From a checkpoint of a small model that answers yes/no questions on an image's attributes: fusion encoder width 192, fusion encoder activation gelu.
Rows from block 4 of the image encoder of a small model that answers yes/no questions on an image's attributes, named by matrix and row number. Rows with one number belong to one channel. Each number is 128 + 24 x the weight over its row's rms, rounded and kept within 0 to 255. All counts start at 0. Numbers have three digits each. After the name is the row's rms in percent of the matrix's.
After each channel's rows are labels from the 100 images, of 14976, where the channel reaches its highest value: "patch colour" is the nearest of a few named colours to the mean colour under the peak. Only what is clearly more common there than usual is listed. The data: fractals drawn by 1,000 iterated function systems, in grey. In brackets: how many of the 100.
# convs0: expand pointwise conv (encoder.blocks.4.convs.0.weight, 192x32x1x1), inputs 0-31
# convs1: depthwise 3x3 conv, stride 2 (encoder.blocks.4.convs.1.weight, 192x1x3x3, trained with AdamW), a 3x3 kernel
# convs2: project pointwise conv (encoder.blocks.4.convs.2.weight, 56x192x1x1, transposed), outputs 0-55

convs0.162 099:154157130151165095151094115115150131148136137127123168147126098106163165136120159129120184107111
convs1.162 085:113114085109106096100143133
convs2.162 110:107129112137182130162107151111138148176126126125134126163161080165087139125147138167150142137086101128105085153141156147114117133163147099119127090103130101116128134118
patch colour: grey (50)

convs0.20 115:125160118127158078129149137060124119104156166158125140114162128115116093154146106115141136132116
convs1.20 107:143088098126093127132093132
convs2.20 097:147136113096131086145139190136111174118114127120114106126132152131120164059179114098144145124115127148093108071135105145124147122162130121134149128138123122117133137165
patch colour: grey (59)

convs0.1 080:119075120114148118132178165092144099152163118114165127117137121163147101124106134119147144139161
convs1.1 098:128136128124162168138165158
convs2.1 081:128126140094133171144134124088160155151130123098152160147140123136132129101095117135127096067147115121171162111092126122094191150134133124122108153119157117136090114146
patch colour: grey (98)

convs0.7 096:110124087143113102096107155141141085132148111171101110151141168131085125140170138147143127148144
convs1.7 095:100144138098123142085100111
convs2.7 108:143155135161097155119170128127126126147149125070099153162140166126146158128137136097152111085114099147146137114123097154131119166136098130123165130095092143108082146113
patch colour: white (96)

convs0.44 101:140141162122153114118138110111110135073152103113162135149168091121119142105103128111162127074119
convs1.44 101:117096102153141104144168137
convs2.44 088:149097084129096111164139179140115099131134127147161109070149118165099128148166139114126160128126125095134096126157121113133111140122143111149106161189144131109129153126
patch colour: grey (81)

convs0.31 086:134119148129152164154125150151132113088089118089095128125161081128110132111151131161115126150084
convs1.31 102:133120115123097075128105104
convs2.31 090:145152104088130110161129143146142123162107130180115162118109142142126126160120085111136113119146121148102156119176111079109106135129079110074119107142140156146096140129
patch colour: grey (86)

convs0.89 107:122132105157132122111129136148125115119088204143128134136145049128141120137144132106134135145144
convs1.89 082:091132103105117097134136089
convs2.89 099:119107090103101153127137152131154089118073180146165113105159110095125155105120116135167110096152112088094118142117161105120094109129143160140127122128139111131136092137
patch colour: black (96)

convs0.182 092:085104203151159120115122112115111132129128130162104131131130103140141074142147090134138126119138
convs1.182 089:143147149162154140158153153
convs2.182 104:158077148178153158143094153123141139114139141154137117151143136135175131110126143135137067156133127170128123157124145095145111151188115099115093149123114124137124118147
patch colour: grey (57)

convs0.93 109:149126131101127137089097146111087148167135106129155093134153133133109141134161160123173102140087
convs1.93 088:145160153141154174121119120
convs2.93 097:148132135152130119106152101097122102116134076130097123116122100147117143100130169183167104125113174147148158130157119152154113121094129101123164151140140176122117115090
patch colour: grey (99)

convs0.97 102:128167080135144132128104086096122163162104115111164124106132099133093113133151100112104152110148
convs1.97 095:103115125095146139080109116
convs2.97 098:168141139135122180107159090111141145142119125129132129086136109109138126131148088146161150091143140092116105105144150138167154098101124132113172130157141095153087090140
patch colour: grey (78)

convs0.95 130:093089106163160119130104156065136137139126156144153131121146134106126167092107103118114121150129
convs1.95 110:146126087155117102103099138
convs2.95 120:145139110110127095123130137104133111126145118094138127169151138143146152120183110112143115179124111137161109114118077159098083132171112097133085099099115113150117096140
patch colour: white (86)

convs0.35 105:122134064114114141124134132136154141120110111127104101108112143151132136136198088118122125150174
convs1.35 108:118138125122126109087089091
convs2.35 100:130138118108107153103085132124116152053111093094134132117084147138124115136160127121111104121151104191142111109128144128127145159147150142122134140098084092100150120133
patch colour: white (54)

convs0.86 094:098110120168115100116108104167115132079149178106124106139137133131124142150121118099083099137106
convs1.86 078:096117083112124120094133107
convs2.86 086:163120158158128153093123167097147137196131099120144105159132127109133143136147133137158108118124137113118140103188153161124113119149111134175094124105112126106085122108
patch colour: white (55)

convs0.145 088:149117144145111151122146178127136140125172140099185182156152132146132133167135120121135138105113
convs1.145 116:119133142114131187112129159
convs2.145 126:127139121164138116087122140137084149118124115107119142148152174138096091092190154142132138161112116134128162082120075103137173112150123134111148126129163130129105134127
patch colour: black (82)

convs0.158 069:112143105093094154157105165142097146111151119116134101108147080146147125102122133114154150142175
convs1.158 105:121139144157168148143156158
convs2.158 084:165141128120102137191132113123166127108119128086111163148146164124121140142115174139117123125137074129137130148099145088117165131133147139161139138136121097169121186122
patch colour: grey (98)

convs0.42 089:115112123139135103084120115144127060125160147150159139135161101111102120139149137177123124133095
convs1.42 115:124157136126141127087100088
convs2.42 106:128110181120120125160115155128146066147132075121138124116166110111122130132126121113122105075114121086125134100127128124121116120122152080117137163105109137104104191130
patch colour: white (100)

convs0.96 104:105118128143125114158129125088138111159153078116150140124087120126170194112127102146133141147135
convs1.96 123:145148119175160128158141119
convs2.96 110:103142092094148111121125163148136081120141129115139122103153157154142146158131081096129119138159121108117137171116116146100116130137105195139131138147091147110181139105
patch colour: grey (44)

convs0.100 110:146149122139111138101124112156170111112132087096120114139123154188154129136082136176120141126114
convs1.100 115:114118131092106088138129091
convs2.100 113:126125113102135155120109116112124146115116158165155143151129102092115154117134147134164147134148144100144141147128188103130129112097087153137123128109150158135185097063
patch colour: grey (86)

convs0.179 125:134120096114114131109114080119178140102154111156109154111101095112106114112107102149181114135118
convs1.179 110:140087106159142101142155133
convs2.179 108:120104134144112136139167137137177181142120121118110148180140089158120171170128144135123122128136114164161099127124097170119098155118100145150130130162124129148126136174
patch colour: grey (62)

convs0.82 095:134091122149138143135150121152174132091149130140129147078119153076163159146119098127111101114129
convs1.82 073:122136149151134154164169149
convs2.82 103:146166100128125127113130134098113115105115127177105144153166156162142142104127071144160105102132098158077117136144149138175138125153120075124123104144120129121132095109
patch colour: black (100)

convs0.184 077:122107127103143157124166140129143106138121085110126135057114119108113119112168135155115107141082
convs1.184 095:132110110096129087096127101
convs2.184 113:118128103062132136128114122151093133137116099111127188176135164133150140140101129126142094129171142110147086138099125106169118118114121126098119131135140183147105115141
patch colour: grey (97)

convs0.177 110:150127118149069115101137134150156147103127093144164117154117122117125134115091128110112190102116
convs1.177 091:119104106092115127078136134
convs2.177 112:157122105130108082112131089117125135113132061145081140127172089153124094103116097131116131096106121118126136093081144119164162138160129109102130128123117133112103131153
patch colour: white (95)

convs0.160 102:109145135151080129126146147138090120126118180135125146164143138072142135157133149098118133152089
convs1.160 108:116113121126152153145179155
convs2.160 105:151144139126129139123123131114117135097154127156105111103123104097103124131182149158136113145099161126145128149160080130086091107145126159169123133113204123107110151130
patch colour: grey (78)

convs0.43 114:109168112138193159127132138116125123132143140112142147124121101143170109122115118129148166170177
convs1.43 098:116151172119148156097109126
convs2.43 113:118143097081125111136182100125115118106145172154143146126114108127136143149138149168122102152155149083101149078113162146142147160129126149119151154161134150150114156154
patch colour: black (98)

convs0.153 097:121090139149147158169162148102156154118116111127169115151110127166133119142104121112128131184156
convs1.153 096:148095088129116089131138144
convs2.153 092:138153087088093157140139154161137101103106064125112118166152124148133126134111108105104121125107157124107121131136135108146100125184122083090165120148118116158137145126
patch colour: white (66)

convs0.30 121:118160124120089134160084156183135133156148139193154132131147129113124145093142120140131133128128
convs1.30 116:167160111170143135141117121
convs2.30 091:090151120156103137119126181132124099131134094104145119144124086175118168144125115137096132123109161152153155155108110106116133068154122145112091154153120116096102129112
patch colour: white (98)

convs0.62 118:155151100162130126135153112176127127125132137107131143122115126120149084129108131127154147177197
convs1.62 103:110108094136126103161166124
convs2.62 098:121164134112137124153143160097171141136100108161154119136098096168151121159127116143139132120099112149174102112110142088135148155119117141158188156172120151149122117141
patch colour: white (81)

convs0.170 077:109089153112121116116129131132094170147098129068144121134121123127145127163087119177124144112157
convs1.170 101:103116100096095096131113110
convs2.170 083:108099122127140157088143137162125111143152120158136099118139140115107203112110147159095139132121093115087120173145128115148120131058137150150133141116121127136113143093
patch colour: grey (51)

convs0.24 088:117190133153112094138106120176155104125150137104122141133105166155120098153157122152123125147103
convs1.24 091:081095110130111109158125132
convs2.24 095:122129129091164115149088150170117142095162111149156133161124131113110144104074154126114137160141103109087115135123145115126155166086093133160118134109160148165128123148
patch colour: black (83)

convs0.127 102:150125115145078115133108117119141170155132128145168121150154151143104147142146140116085162082159
convs1.127 085:094113118101076129128135114
convs2.127 099:101193117130128098147127085177150103113112128089103108136136108134124164137090153106120158148089170152091132109124125118137143133110114126171136118129143133145088152146
patch colour: white (77)

convs0.55 079:141117179121107134126116113108109108137170129155130185100127142125145153122172167124119132171145
convs1.55 110:132135126142154157142154178
convs2.55 109:134131124162167137152146152126112172104098109078117122155123163136098081126167123122087098124100109179125141114167106128146126124128105111160125162136130118127152167111
patch colour: grey (85)

convs0.123 075:148146161133107088115122113114101087154154129140155085124149137082134100154127117148102105158103
convs1.123 110:125154145148158159143164149
convs2.123 098:140139119128110114114145164139137151129141123073131156142132132111147117098124093133171130097142125106119150135102113116120108188128133113148121196079170099132098121093
patch colour: grey (80)

convs0.3 073:134112136118116108086128143111127126146170118124194147091134126102129116132091149082118170128142
convs1.3 099:130146144134161155140169159
convs2.3 073:141083092113145147133152127120158122123117168096090118114137149135079130133118123099094156130125137146185168125149117103112180163136115138149120121139110111178112115102
patch colour: grey (90)

convs0.118 104:138158088138123154111161109096126162113156098111102108140080146109141128121154141112083093137129
convs1.118 095:096093105118146134131165151
convs2.118 086:123144136129114166106212104138122123134141139130129141115108057117109106141151119139107107103124139083118154147130137094128094100146093146111099139095130148111138125096
patch colour: black (95)

convs0.63 101:156128117134113103140105166096112140159133129086108172106108111103141144113141119075158138147095
convs1.63 091:119143117095111113121077105
convs2.63 106:124115147138090123133161127150124122156126144190127139140142173118094118104112126160124145102146161097120103149163116129135138177172060132120090131112123111129147147137
patch colour: white (67)

convs0.68 086:080110127123084167099126119136106153131173150105150130116088100131158140135120121131123175120154
convs1.68 115:124148143140156166146170136
convs2.68 098:172157081111120122146152143151157124128147148120109151130137115152098105089138123109091116161127093077116139137136173094139172172106132140168153121136108131134117155110
patch colour: grey (93)

convs0.169 099:106140134087160103162121141131129123153169146093139162140148114141105157116075150123099149157121
convs1.169 117:147176156158141151128117125
convs2.169 124:096111154119125129132093109104127089171111139128146150138109143102117149137112078119122106131134139089086165129106103125138122110123143163169156059132106123149164118106
patch colour: grey (73)

convs0.119 072:136126159139109160171104141124123096107166121104134148131104098162142125130163108113170126164166
convs1.119 108:127161177131152160130135138
convs2.119 085:124121133100110126102151110145134113134170140114101156123115179127101088137140122147103059158141131131114167145078148112120151123138117145146125178168139129163143123102
patch colour: black (84)

convs0.66 110:120103093162145108120113144183141129136112127141150122126174138159100117160110174134143173136132
convs1.66 080:098120106109098086105115136
convs2.66 089:124158147100115108109144114137116092138122181153169071140141113124150106149140125128139121169120106088127142166117114138122134124156091151151126099113059105121127148106
patch colour: white (87)

convs0.65 112:108106145102114114116106138106118083148144179112142144168128149101113098130104119148154095173118
convs1.65 097:127074129134114103130096108
convs2.65 082:121111118141135099113179118108109109119123185128113163139148096137127137128090136150129129119122066132110120162168127165109127155125083138132144140120169162128098121174
patch colour: white (67)

convs0.52 074:141157166166144114144134078123143123153110146117098106141102136158141105102146150108079135099106
convs1.52 095:144151147145164152146161148
convs2.52 085:117101153177118125094187119129151127095117109126140113117174099134141116121118114165119134132123133152129148138146160152132123167121188150153100193137148113105121142132
patch colour: grey (91)

convs0.99 121:146131111082118158160110124142130105162135105127099078091139127140144186125140153123132130094114
convs1.99 088:137181147147137139123110096
convs2.99 088:121102147125101117112110117149087102150159133105102132119137104146118105119127107146125128119087111147140127155161120123130116159139161113133091139110221083098141157122
patch colour: black (100)

convs0.75 103:136128126100141088084130141149092159131111095157102116082107123095112096088133126108112133120156
convs1.75 108:121102128113143156130174161
convs2.75 115:126131115117187149171149133161137110128095160163084110178100137153118134158129112126134174142114137120132137131086103168133121138121145132136122140083184142150122136131
patch colour: grey (61)

convs0.80 091:117128136142146115182144128153157153103098115111130159119079154114109122166150147129173094127113
convs1.80 063:129133135156176152140152156
convs2.80 073:129170139140116120116130136110173156113101123096112150138151154114172155153121118120122100100100164093134166103157171139163141145160112114158097118154132101123145119081
patch colour: black (100)

convs0.139 089:144135105104100140087089147123122126110120177103152129169085115144136090128145164135134130136162
convs1.139 070:095131123115114120108117072
convs2.139 093:156143110121159125095126120126101115123134136131193156074153138121164110127115097177124106113151138112137131108142203150116161147130110137107130125120142167109119102120
patch colour: black (95)

convs0.98 101:069153134162162098139134100159111130112157095146118151107127129127098148139162170150107124132127
convs1.98 110:124152160129146169103137156
convs2.98 110:115123127140097139148165070125100103119124150116118102175111103159127110130187145134127131096133152133127117144121166120139113108142122128106109195135097095127090147099
patch colour: white (59)

convs0.94 133:132142139099107168140126143187128125141113115137134150143131122125131123134156051141103117108086
convs1.94 089:124117105151159178114135111
convs2.94 104:128098143154113146105150091138115171149125197126133107106136116109138128117149088128071155154110124157164126166121158132118179108156145139133139109149117156119130138103
patch colour: white (100)

convs0.37 080:129124144104162135151108085128078115106156156125140177147125118120088127168153137102119128163123
convs1.37 117:146153151142143168142156155
convs2.37 111:130124123150116155121117083093081098118126123096097112137081097139111097117137160118087137131134109145086138142144131083149130109101092102130147095151143122156127176110
patch colour: grey (70)

convs0.14 087:156177126147094101103148132106091149092146168152109120088128116126096135149115127132125090145144
convs1.14 107:123157145138164156134149165
convs2.14 111:111147126132131149120156115133105125116099149144102129122071132132164125103141116108103153123129116105118141093175131073121137130137112079120143160087163087091106158095
patch colour: white (78)

convs0.13 090:128148137168135119122159156153126112145071148095122122108100103171101137147146122102130151131173
convs1.13 074:111134154106114127097078122
convs2.13 097:133100121145105131141092113150137124090140147106111148150161167083076081131129123139116116091139166126108109108156114141177124100101170120095133130124172134133124104119
patch colour: white (56)

convs0.128 140:152141149101129130160168108105114140151132135138084101110178120127141132083120152118128178133099
convs1.128 086:107129166110121119095109091
convs2.128 099:133124124085128163143110101141114152141134136095141126121104121165152082092121079141138186096159105116160130152102132105128110137152142101119139128056139135136123140120
patch colour: black (96)

convs0.5 072:111179112153110161121090125132172119107121156144089112148156151108128132135128131173100123150097
convs1.5 114:140162147143171147140156141
convs2.5 106:104119137135183140120136164150124104130141153110127133107142131132122131157079109113087126126149141088103150140093104096102164114146145131130136111085143075169081114138
patch colour: grey (81)

convs0.178 137:151161078130112138122161115151135143142150130097117165091109144157151114109181123108157121153137
convs1.178 106:104140090111165123109157139
convs2.178 100:122151144076121131125061133095110154113132109110125123138111083137118197130133110156133105142125141166134118137153131120067134142117154126121140148113126123105180115140
patch colour: white (100)

convs0.148 088:112158131134108115120082115148112125119165138101142178101157139101138144101105142147080128170119
convs1.148 118:135149159138139180136143152
convs2.148 129:136109132136163120127090096093125138125102142108125120142094175116093136163189144137106127118176151125096128150131112140105108121131107136173122159132103092182125116114
patch colour: grey (78)

convs0.74 111:140151136123099121116149143167143124117133120145165131081159131103146166091109120104162102167160
convs1.74 110:131130116081129090103145107
convs2.74 105:127122139108128104136106150132147141135076137186115140135124070116152123120083151156117135128108158120128117167149126149114097107160126119121103120186097078111146112116
patch colour: white (100)

convs0.39 125:159111127137118112098096186147092138114129114145085118141101126083103102138148097144127137118097
convs1.39 102:139174113135161146110149151
convs2.39 109:112129132132091106170105080118136103139121129141135123165139082175138131126155164119120149120170144147075104097160140091160110159122123140156121100145141118106105142150
patch colour: grey (89)

convs0.121 127:158133121088129143150167124130100181116131149116139151151148149098097091132088160121121103123152
convs1.121 101:138158152122125137105088091
convs2.121 106:094164115092144129133138161126166127124151121115131119078143123139117123127077158189102111105113134106151110102145114104123126154135139090143103086075117134111148130100
patch colour: grey (60)

convs0.72 079:183098112127166102103126144160092140127120133146144125121082145127107101154105125152158130086132
convs1.72 108:133137139143180152147159140
convs2.72 084:126094091151141153136108142143110124178154129125083127132135156119112149108149082105118119183115137110091104101131122156145126175116144151120118121114124083090123154167
patch colour: grey (92)

convs0.105 096:129141141141125098126143185125149152150152170155096151134146131153165112147070139109120136126150
convs1.105 092:105114115112124103134100077
convs2.105 100:095084137126136146124159129130167161103085179104155174141135118115113128115119147114147147108164137164125091138106120160166172132132159164111138103110104136128125148115
patch colour: white (90)

convs0.156 101:144188122185113145131122108147160135111100145124110110175142123116103102149130132125146125171147
convs1.156 085:086100122092113132101122111
convs2.156 102:130052122098159133119117154158131112145135134130111109142169123138119154096112081145147148144097131103118144095143133103087141094152141140120142122086154123153090158150
patch colour: grey (60)

convs0.18 108:159120103175147154140153120138203137117147112133106133147120120124137129128152180166140125117117
convs1.18 096:082133115121120120082106121
convs2.18 097:101119149103099135127121120105109132182095118106122127130130168126156083138141126121130167099105112097093120170177103152134134127121129087122112132130116128100067089135
patch colour: grey (63)

convs0.85 119:118114115081149087107143183134117114109113151095111140139136116169128133128182115140134120168117
convs1.85 097:132132123114084083138100120
convs2.85 082:156127120148136154099159111127142120067144090139136172124136116148101126099148129147159116116123076103165158126139159132156144084159129172113117147113157127162150122115
patch colour: grey (92)

convs0.107 084:149156169107095083096136164111109112160125128116164099126123140125133138108099122116178137147104
convs1.107 090:124090098114116088101140126
convs2.107 104:171125132125151108104085147139131161095142163181102166165142137151105116146127138103146151103114109147161151133132149103133117090116113127138069155103132153140095119118
patch colour: black (88)

convs0.191 089:143134179133105139155121118109151155120144152088142126140104107085124109139134161101145160090167
convs1.191 089:131111114128085089131095112
convs2.191 082:100146125115151142097103098134160155147117160120116105156106090124139114100112118150145118091138101105123107142063149119111072175146135111096141101116107135122144101102
patch colour: white (79)

convs0.183 125:156106096135155093112145121158131148157093102164156176109105126139110125156135112161117122093121
convs1.183 099:162154090157126104110128141
convs2.183 107:124166115091108140138110113121111110109097095172121126169135170154156156137161114124074132105130129123128148135113082132141153165140158112096106125082133140119140095161
patch colour: black (97)

convs0.112 111:151140172130137149087124144130102137117144166114110146123136124074142171150164118131092128152159
convs1.112 101:128120140165160139162165132
convs2.112 093:117157084121138127127102117098126168133102114076117144121119130123142093156117144099147148125164077147158105171150125127159091159097140137139135159124135097077126111116
patch colour: white (86)

convs0.167 113:069107116183136165142118172072125124131132087129131143130140152140131135121114129134109119155145
convs1.167 119:136134120134121111076085120
convs2.167 107:122081135096127140053150086129142168132115136171145140126106132182142125106133132153143156142141148139128112153105133154130123108177123125132097130137093111162122117097
patch colour: grey (50)

convs0.152 097:099135137100086133119177163129092105124167159138101153111131105120132096122085134153121131125157
convs1.152 106:122149149119169169133149147
convs2.152 095:166172124093129105144104066112128125141111145111078138111134114121162097128140105141139159104153123140161161090115091127093145146117140130099151109162137146165108113119
patch colour: grey (84)

convs0.25 098:154140174169099112116156152159132094137139129109149089103078133113148118122110140099158144135134
convs1.25 096:108120137090084109141121101
convs2.25 087:108105138079114123108137150160167126138152115124171174125178138109114127132116133189123134146125122109106149114117143160087128094101094130110128155125127140168131170155
patch colour: black (94)

convs0.180 106:153062127100141146112123117126171112113096116124090152163104107121104121095120139136128109155156
convs1.180 120:069111126093131130132132136
convs2.180 107:130112136127092155108137123108106139132122064086137188124112071148133137148119095136150140105122156087164120152143129147162154116163142150117112123113089138122141112111
patch colour: white (100)

convs0.56 100:131125154133103097147093109157118068147115150105104130124088109145164126087137124159118147106144
convs1.56 106:143139123143109090114114079
convs2.56 106:118151154123107113117153131112125143145126140157099122142132140118121157111101113163118135128139116157109152149081107092131146175162090192099162128191101130144126131109
patch colour: black (86)

convs0.122 088:129119160129142138120121136143124128147090111103190100146116123144152181098111117166123161158109
convs1.122 086:113146118098101081123142108
convs2.122 088:112094074101134109137116150150117099097149162119117128149170084114109119105083109134129099112125110135159130158154149136135118103117159148132103102124195128157110134146
patch colour: grey (57)

convs0.159 122:137087123067116113141133099157135133136099137134102148149130132106125108133095120204141124129130
convs1.159 085:114123097135116092113083114
convs2.159 088:099169138154146129172144107106122129180079138140089112136134160111094125117119130098176139075167137145129140124136129166159118123112112123147116126133151156088119144105
patch colour: grey (61)

convs0.102 100:094134139103146141133127058128135140162098115102130128133093145118131100141145148124096177163120
convs1.102 097:128138138076105134123089118
convs2.102 084:110132116099127143170135104101097136155074133164118092137145135112138128168149135121096131100107106130191127123124148198093154119133135138148105148118114119147130149105
patch colour: grey (95)

convs0.190 089:117116159142148144086118109140139153158118087111142127176154114098156136139110117143111175109166
convs1.190 111:130143107120131092111087094
convs2.190 096:111118116130101133099083135132124123087176110150152136161143074144135169109128119129125100116135127095118183127099118107121096120119107095136112104064123108153113122110
patch colour: grey (88)

convs0.126 090:107146132120136079097133141193143135104117131098105096153125149120094144130105131084140140104107
convs1.126 110:145125148156166143130150167
convs2.126 098:125204134148163117120121143149101132124128164156093125112174135163137122124096097120133136118149115136126150153137137130150141133162135113132132161202155103092130123147
patch colour: grey (88)

convs0.71 086:162165103129123114071116120138098117108118151130135102145146141125108133127096062147148119100106
convs1.71 107:142141127155176147143161136
convs2.71 100:151140100147155141095099103139143129162151129152097104082158120128159172118133104125104166123161123132150094117136076117132137142118159110154130163171152121129116173142
patch colour: grey (89)

convs0.9 124:136121131115108148114119188134128106141138151112105124198126166107113141123153109143127149108082
convs1.9 107:102081121145128115148148096
convs2.9 104:108141113134126129180142087110187149142157151145127107101133123181103103130160136120110160073141160108140107124154150159106111119169103139117130143111155141125129141101
patch colour: black (92)

convs0.108 109:127124100133110154104103113130161174118130159173136128138126161124094165097110149136111095151167
convs1.108 098:139095126153097084110118129
convs2.108 088:137112107107140113105180106157100145117138145092137123145091126177159140139148115126118118154135110133135078112137110116102129161138182073127116104161132145123118120179
patch colour: grey (72)

convs0.161 090:114134148101156135166133122180162116125120095131077115138120139105085150123134089147132132111165
convs1.161 094:106085125138087099127113132
convs2.161 095:175146132186123133134132150144144118123154126127100135106114181117145126121110126096138156146143109159117144121125117097122139078109141143095124157086134148162111059144
patch colour: grey (75)

convs0.114 087:112121121139110129108102141136149104096115102134154140152103098154195096078153143151131143124116
convs1.114 092:137102116131100082113104104
convs2.114 089:143085147059145137139091147143134092119108122123128099159136106194136162141108143170121116082135127157147127128147104130119125143113077134116105134143146131125107151107
patch colour: white (62)

convs0.36 088:137107113111072143142143184134113094131142103087139149148123131140172160142122105100115118136104
convs1.36 100:150144167159168127144131135
convs2.36 097:108085127060144116098115120136138117110099131143115130102094165112121103129112108101100146128120111091106148178140152118110174153122103120156151099149150106111166143130
patch colour: grey (55)

convs0.40 095:171147173153112084152137120124106117184105128151163175121130103134140100114130144144131121132137
convs1.40 101:140129107130109075123102102
convs2.40 107:157139140127097120110146100169162073153154154130144136103146106138083180135184138134129178135133125132155132114076121137162114101156123126131119115105120112128132124104
patch colour: white (84)

convs0.15 103:124104135142107170124135145111127118113089125143150140102181110099089088115102104114109101168122
convs1.15 099:137145144171172121145124109
convs2.15 098:125113139126073100132127155099090125143104123113099111125129142130150088138093142095135184097138136109127130123057091148165125114137146085145125118100111141106128122152
patch colour: white (97)

convs0.111 124:114087081156099118125126118153170128120096158077121151119117092125159142111165117124144125126141
convs1.111 112:134102127110090085145120106
convs2.111 107:081106154118157106114138120131150080108123120121130122133118144130165085088164131160111130149148145152134086110121135156158142098124105141073123119124092096139172149106
patch colour: grey (54)

convs0.48 091:140120136106082124084124123139110163097129188151148147134090107124139153118099150105144102116144
convs1.48 078:133114126083096127125112088
convs2.48 097:106120118135107148147153195123148120113080081106158180103129133093109153125098147147145107133152147128139116129098145134121159119140149152130138162165122168141140099153
patch colour: white (64)